From a checkpoint of a small encoder-decoder image transcriber.
Training: soap at rate 0.0017, 7400 steps, batches of 128.
Data: trained on numbers of one to four digits printed on busy colour backdrops, 295000 training examples.
Rows from block 3 of the image encoder, named by matrix and row number. Rows with one number belong to one neuron. Each number is 128 + 32 x the weight over its row's rms, rounded and kept within 0 to 255. All counts start at 0. Numbers have three digits each. After the name is the row's rms in percent of the matrix's.
# fc1: MLP up (encoder.blocks.3.mlp.fc1.weight, 384x96), inputs 0-95
# fc2: MLP down (encoder.blocks.3.mlp.fc2.weight, 96x384, transposed), outputs 0-95
fc1.184 100:132117164136146124166103128135158125161167095074089116056074143181107097107151144103126062131102156143112167095139138104231067161127125110152133111062176159124140103120147143175122130141090095181133141156137129138112138163136150167137171082127167053079134097113162120134108167144074109091
fc1.185 106:118064103182093104153123072162138177170155095190133135147111127116087106105113118181117117080113111136144164122145061146104131132120094187165111141128140121073120122163189118144154137141175069122149085136112052193160079149099183185103164112109182105160119103150112150149132133141159145104
fc1.186 094:151129152094054192122126103142154123156154058153184168104073164167145162147149126129107165157115098192096131141146145105136130139147133100113092156128154144164079107108103133146094144076121056125128053167161141104104093136070121114159109079105125112154154171144113065122078147066142104100
fc1.187 098:168072131073090128105044120135080107107116115063106157138095153148070192163108163157129131132193135127127086134085155080181092145086127090140133114121134139165119139127110139136109140215125147147129112104071114118126113135137106122176149132076137163161164081125117070116204141091109101146
fc1.189 102:067128180137117091068159155075145042131144151137180095046118125149164126089144167126128089147155173087104145136110157158113105144164121118128131133173124145145057146151153104209067136110160100145118170126153168144163104177124113094166157076125091122100079122139132131164112142141084131146
fc1.190 100:158103119122131077140137133099157138172149141089174120147087126138147109193120125075144132186091183182078179099172125120183151117105152140153112072152061128162057071128099120117110120118137155166121079151091150118135073115089116185122096101102104120054138102140086077143141134097162136117
fc1.191 104:180110071122129105156047210156138109150147113103119123155074135115070144106151111115147156160150144113129080162154120133135170195115109153132157151134149048130098080090137133091152120154162154061078075138119160097106133094183110066171096108146122148122113121104155157130100188105145142106
fc1.192 112:133143157154069076130136114105101171150132061101159110140104127103078141126109098060169090119149149180152178165164165130138155119130141093125067123191160131150140135140111166170146136113136100090124204156113127162107150111105070190116103100146174206161122086080175147108085144144121128149
fc1.193 116:113126142071164166142146063157045136170147123120168148019115169128149068132074125120184141105120137146154130124092127189110128127159085147173111147142171118125159133126204133111094135156102120145166151109131159112170155084038142173154165126134098116124142091144130161115164132125122138114
fc1.195 119:108083128160155140122104157082092049110112092138161099160108086089144105166162092114079138148145112119157131109142092116113135111117110113095124198152134102148144224132096101105054081149155142141141096118165136113188142084086157139191163053120094156107112129172150160129090168115092136126
fc1.196 096:146127130124100054124134111165169171120155116107122155137152153154080121109141100172126176098061114098134060091057085098199126093130129119100129157098144093130137130124135135128099118181076118113107132198109106104165182158177156147110110138139127071120132093166165109109136197103098153055
fc1.197 108:092072153090141102093146110111112145104112139139160161145099140102090102101101082170102094149077131133040185079111108153142149182102087095146182150196065135107171168168114119152112127122112192090108111109126125098181068173096098127140139115142075161122110173155106094098102137143153130118
fc1.198 092:123144022129155089143110144100114124160081168143197127107122166124132135106125138136175099110099038148160157106095115109109133150071098120159151072194129131145127144122123119131124143111200142106134110169115160156122082182127084101164095061183126152175109135097127134167078088115137128102
fc1.199 144:113117164151133180163111094069130154077093066142130093117049096148095087169152119099084149162084131121127142090129058130160143123093155173050117137064124101175099141112123095107124074155137054114085096129161140090130163088129110145112110082135159078112093118091109114151114133158125109145
fc1.201 103:139075161168127118132136135111151109119093094165196131164126164091129100136109112144127097151207108142132122186139135126123117180106163096137201138159106153111119140130049117099102056085100143139166160166172122153144139141121114077109104134032109076113134121132121100208090113142162150160
fc1.202 107:180127139056151164150163126073169162134129131097126137119166088099171163136189139105136127104114106054102096132116074134137109120149097123136129153126148111132079122128166178088163123145120150191143132139087148109120098172163182085148081076118145131083139082076098072156136059131084088168
fc1.203 107:140104092126119089148159066128105111131108142118138120130142146104168138148171117157131113127146155140144045141102065146141109120116085129165112130092155107138200132141141118087124190083119101171084126149182130118086031115133130150147082087078107095135171138117082162116159171058168092066
fc1.205 093:135159118163149157216076068179101128105146082121121114161087125126100134082133160159136128157145102101160080140115129102172095098064102097133118112175126124097143060089131159139099115097107122089117137128150096190101126105107214085139150127138137083109122101156055182142140106187132093132
fc1.206 093:119079169143136070172187120095126088078132115198136097138131146058109097188145078153153150146174167087104074092097102100158182112158194124118145115095086124134169123127129125118146177182176139118104163141142089132127115127176125089129136094131151166078110149093139087125124121075151119076
fc1.208 081:107096126168121142110170079156134115093088093054153128118123108141129125126099166098210121165128106126138094206100084182174085106122098127092127164114129129102142133138155119106152138169090108150124148142203134152121150137126142113123068147121206173146203087084146128091123123159201109152
fc1.210 100:079128159140120159129187099122101135112144091118105098133139154093082112096127090180143063091086111214137110135132105185120140183100127139140091090086045071082118105134198140119171100131162151104104107138094064144107128167138136121142162136092167104158125133157121140148125111084056126092
fc1.212 105:139141107067128085145086145193145112053159084088103134106133128113128085125134110119077136074140141120110097128132071140129106077168104171114100079119138131118169161107096138152126115126168109073060104115132121143126130149099148129114123079103204147130108139197118165144164158140242142105
fc1.213 089:131097132111154120127125105142148100065129074170108104177117126091139116146104188160128047126129104126123082093160172141119134076139169139134187088191084103122129105066111172098099106132089117180184194130145119121182141137124143115133102076048175089150126104174112165110128110137128134100
fc1.214 100:144089155150103152176105121141114115127144115107119164088124122097145135145087159131110106107119160149192121092174109141156200124151166079123072171157117063092181162128091162090113133165172130086141076173167105122137071141197070191134114139151114135087186159118131124116139131087173170150
fc1.215 106:082144122130087134143087177175159146070107143155114175059110167129140094157139109106089203128114090082124145128150092156134172155095090119117097140131177110145093075157120107099129211172103132125139129120141179218096118122122175131150139105154113168143142109118155085194156073139135134127
fc1.216 119:123158127133163130162133178182138099137129164159177133131096125094152165087130122163121112147116180125123152112137101113076090148176163129127154120196174101111213134152108156041057150098155133110150111117118175116150113090130124098119109144095106184077041115173167136136072119145109156140
fc1.217 127:097172132083117057114148132195129112147148152104124133115190136147167091117097139132156115125142187170143111151114173134168109152122134088176216160143153137096154074139171122099107146131145154136153099140115108085163146153139104083122145255125117106168199131121134118110113145110128142121
fc1.218 087:122141152109132129060160119114180137182113128115134116140097066064147125160135131103084143163089084137154119189111210109078086133172129112109137187150109129134132139173119191108085137107110126149068119109141211123127090157101126165100149135146158144164154190157161128125160107096132135053
fc1.220 115:091105165142159191128152163161105087106132133164133154164106158143099133150081100106117138139151141096126112130138187118135137203101157138098144188207160080135132178190080155099091131096171173128096165118087131175121135135097082147174172137103111128192158074082136094099127134140164109164
fc1.221 098:119125072106051125091188150092141140206156162139143136140159093050061152100133108155084113063127104123108147152088110118135177157156132149108138100138131115141114129074086184126129163104116117163099102119118113184104112152075184096113130123110026132134159116120107144132116121161109097153
fc1.222 108:076180194143109099109154171098130129107127146144136108146126181097162098080157115158154067095065160122130176125125152141158098127143112101132165165209159160148164100102111174102115110150128135099111123169132136128062125145180176063141091136084176139098092117192090106148173133167153144149
fc1.223 113:138171183136102101119182128131143116100106100108118099116087154114108135172188090094103115135144133154088146146126194152147143129182088115051091095106166080150152157153168112128120126134110080160060134120159111069160144149025093129130147151107092128146142157068076112178131160105125151105
fc2.184 095:134086133122107146216109183106110123142186138089135066186117167116168121112112112138094198142182157127117143116080115136064153122135145172104154089167151153115155149180136109119098114117161117128127133086117104129098105131145171103152144111132147169071091125143140209105114042113116091185
fc2.185 104:099124173167160139124187156157121124075133163133181141116184142145158160113136136112092120152215220139143150125135190165162064146062160120181103110103099147117109152112174126073087131089147126184118160126124105139132116094121109162135140103090101156134179098159161144161128147132110065143
fc2.186 087:193077114111192137147142096105149068137062157124122105150099098112106200102115122200174117136095130097150179133080161091138163146096103119132116101142121127129151114109156178136119146162059180127154170071141118143164146107144152076109120128132080176094102089095127097141134118116207118087
fc2.187 092:104072115194175106107159136139129107108142170064133141142077131117162104132214177096125155099172179100112130154065110186119128120138188130112113086125089064174172128101083141172112100134130088168143130114194091107139112171075102131118132188169130085125125143132111147137109107157140126140
fc2.189 097:149113143113085121153090069137105141090178195150140094137128121140132131176098143157133082059102126127112164154161113087158098160131055128094093116101102145132139129117137126065090104139167116104108161087085125156064128153141093164118170088130104098101136116131144139227142096189133184076
fc2.190 112:167140122107072105162129154139110123182081144143115133114130152129130176124134121190165092129112087146178143196129120172121119116167139102126111137165141193068131107102133213117103165154100095175079110082194139141112154155137184108162165144194143140128135100119136072103123168104076069141
fc2.191 104:116137131101165086074125186161133117120100107148166131174070170125097117102139119105116120182140143070170099117161188110159103115161173185076106199193113143125081111138142145122162154183153077097142163096142121130106051101139117098129135181153092127166086125109119150152097151112121068123
fc2.192 104:166056108099107104105155148192092095123109090129159133170150127108159124136124128174132158130092183120175046115133088105073141103190117113180162188125110104134126144088164113163144153118096102101186100118145113170164178116166089072114160139159112106067135114106184119134095081111155125131
fc2.193 123:203094118184096179129133115134120195150188132095172144135122153186056124154187121125136147110164129158085145162099150173148134125053171107111117106147075106109114124138081158129214178118084189139099149174113140153154154131131122101133183089123115110141121169096121153100135130128131132162
fc2.195 113:139126119107124189181173138136090108093198136124086113092103182132124196074147109125090157097114174125112069150110152183165099181139158172121097122089125103122139111136116131077155154081130164095131092130092197082097091081127111126127086150076188139146166131112106168109108087148164136143
fc2.196 109:071102117158109167129148117171148077188088079100125170191123101123092115126148128156159056132107139057102150208131207101089203084114135124130173102178092111113153159125142138139105134104142136165125163125142101093151112136137121146115095127159128170115125127077107149097129105147180179167
fc2.197 117:146083104110170115127126132097157122145169106075109065201083139145104125137186064133144153214114090098182162114140124160073157070096162125104107124074139139064108133146161104153077139138143133111165123123142104116134099073111173121148108075111140127119145080123134127151056098121086153094
fc2.198 096:102116085109157196116145162141138139124149088140151133129100135152117126165062152113079134137066109097188082182098180067135121114080118184170116089131089109124171145154141136092088119122089173090150126173111186139122073180126154172083191116148141112120156149087096137148107099102089087124
fc2.199 119:137172080120152124129093181097111122109157164128112163111101124121119197081119109138113128131147128146088134149120151077150103125141056079168201100114159136125191079192117107142132149132117190185163103160120118097112113130143154099091104194166127182115154178089124137066106073089151161133
fc2.201 105:103056138112130157118117118167117071103085165119116105169197105087118122125138092123168126162069143163116152112163140175143153110113117168081143153116120143114070172141104114116112133100170148106125100131117145103136133055105140134162163161105221212119102138125139122078074196179133104141
fc2.202 106:096156121150146152214155170178090166070178094122138117125117106153142191141125098195178217112197161106146156177137102132150111114165123170133113118055139115141180100103089149152099104120139101141188145152130138122072188119135104130105113154143138130124108125169120099167157133119149158113
fc2.203 106:110161158167222155097150111094111127157105121125134166128086172110170128192135094163109103129145099118148146152133115083099104087107150110156136104189089096191114136139151126118203138136091095157166099129109116089168188128143156080115177079108107146135091134120189070126182149143181116152
fc2.205 089:143112151066102167067146120145163143176114114085171165113119123096176186081146116080114185090119112112118182112138113130117152114147154113107113150107075168152132133168093081193143103125126090132092207119116136207129067172184100152136133081154147128152154163146115104127102185146147101138
fc2.206 103:140210064145158115132141094121165157131053154116143067145172107158183107126131136111116085109140103113123167145148165121122196121137112085120125155171142135103083109117148138129177181096088119068159075069088149129082072131123105074108139092107126106160159110130089099102142083153188132113
fc2.208 093:122146127076141155076136124109165108201176153149142114156137079115175161133142071123128189110109160125129183162179145157125145092122074150102179121122147151169184128167133136130121086068154061083154198187158139114150143136155088127099148148181080118110123146122137088117137176104134172099
fc2.210 107:134121118161194146169165178126126106167137093172157126149150145098135121106066191107117152157185183135109150084101180156135131071136126093089124160095182185127091093153104111080124113160142115184107121158165111164169112137095161194082171154049091129119163110134134143122139126140158097110
fc2.212 096:117113188125140102141134119120140146150149145074109126112144111073141111144160124099145176130101149112125131146176123152101115177096135104142154186171069130151084138136078089069065164158095105163094129137155138172112166144178136141103053131063097117105166074112062125090087136070090170164
fc2.213 097:135116103094074127101147095163105146115149108100081154133141123147133103130094181145097152132092182078061183082145076151097091117107132098153111159080142097186081181133097093093202131129108169084135086110171117107106145127156060157156111193132103152099102069116154109139115144170117128123
fc2.214 106:157109111117101066118153087054121167124140176141210190161161080090128125115082110104147154091094047157181113147163156106100162124077125172119105124107137139160083071119088107159153112127163099151158160119117118168108122119089130168131149088100158135106137084158106134122125054165142155110
fc2.215 095:162123144148129092100106159123128157176184141188161114185094099130135127077054140158162109120135136143120160123132158139087143128140110137136142140167067162156172103137080133125169160142156147129158109035166104094129126112095137050136114099152148088052147163102114119101141197173129076159
fc2.216 119:104141165183110160172111185063075156140137120061078149104102113099099169119153074113118143118085083132119116140092061121150130105167164080139131132094105105122176115150144155198112120211141163147072142152121123154130137158095152119144102189113154063172147172142099156097109128127121144104
fc2.217 106:133108192122155197163128140121126134100115111111071138091069113101097177152179094106112166111132123104142092160130129162117075122087107176082122181078108126170116149196082119126094089112125134133112136149204154094119142053166155121105092113135195118140101190149116155153113078154118130157
fc2.218 093:121107125120113133139103101127101090102146122081137169176125144117126175129103147087138147138126130123150140094156153227172183131161084108109142124137154125167089119086189158056152110169199140152057124139183116124121135135106161151108181152104118115036107118112059152084144153153095116102
fc2.220 102:111159135124155118169135114156116118121156126137120119141063137116115109055106173132180156097091090074144122189124130137120103104102167094165147141063118175060083089142179102118083141059177168136132144137106143090113130070152108098121090141144172141128106110119179073143104092151175096198
fc2.221 103:136139121177171126156107112144197148146106134127109177103083139085112109118155179167142138163101045123142115148123087125121172109043058115157125174157101118126124149176125116132116111166090154133092161171131097079093178127095205132134082148094100094056125127104158112146131123106092163102
fc2.222 109:153075085089146172160084120123124152104103160111074117138132058109051123088149126099135137099161088147097112071175094136118170154127116125117099203089127151097146124155118122177120169163101144084108131107111054169135109185155054123100081096114114094149132148142119105089060129114126116123
fc2.223 106:134130075158137120132132068129196139107142152142114138086128137121120147081127110088186078108113131165161184166131117135131138170116115153168157085194109167111133096160104134093071148200150122142055135138084101112159060125097188122100127065135124079132120130202123178111135095140140129168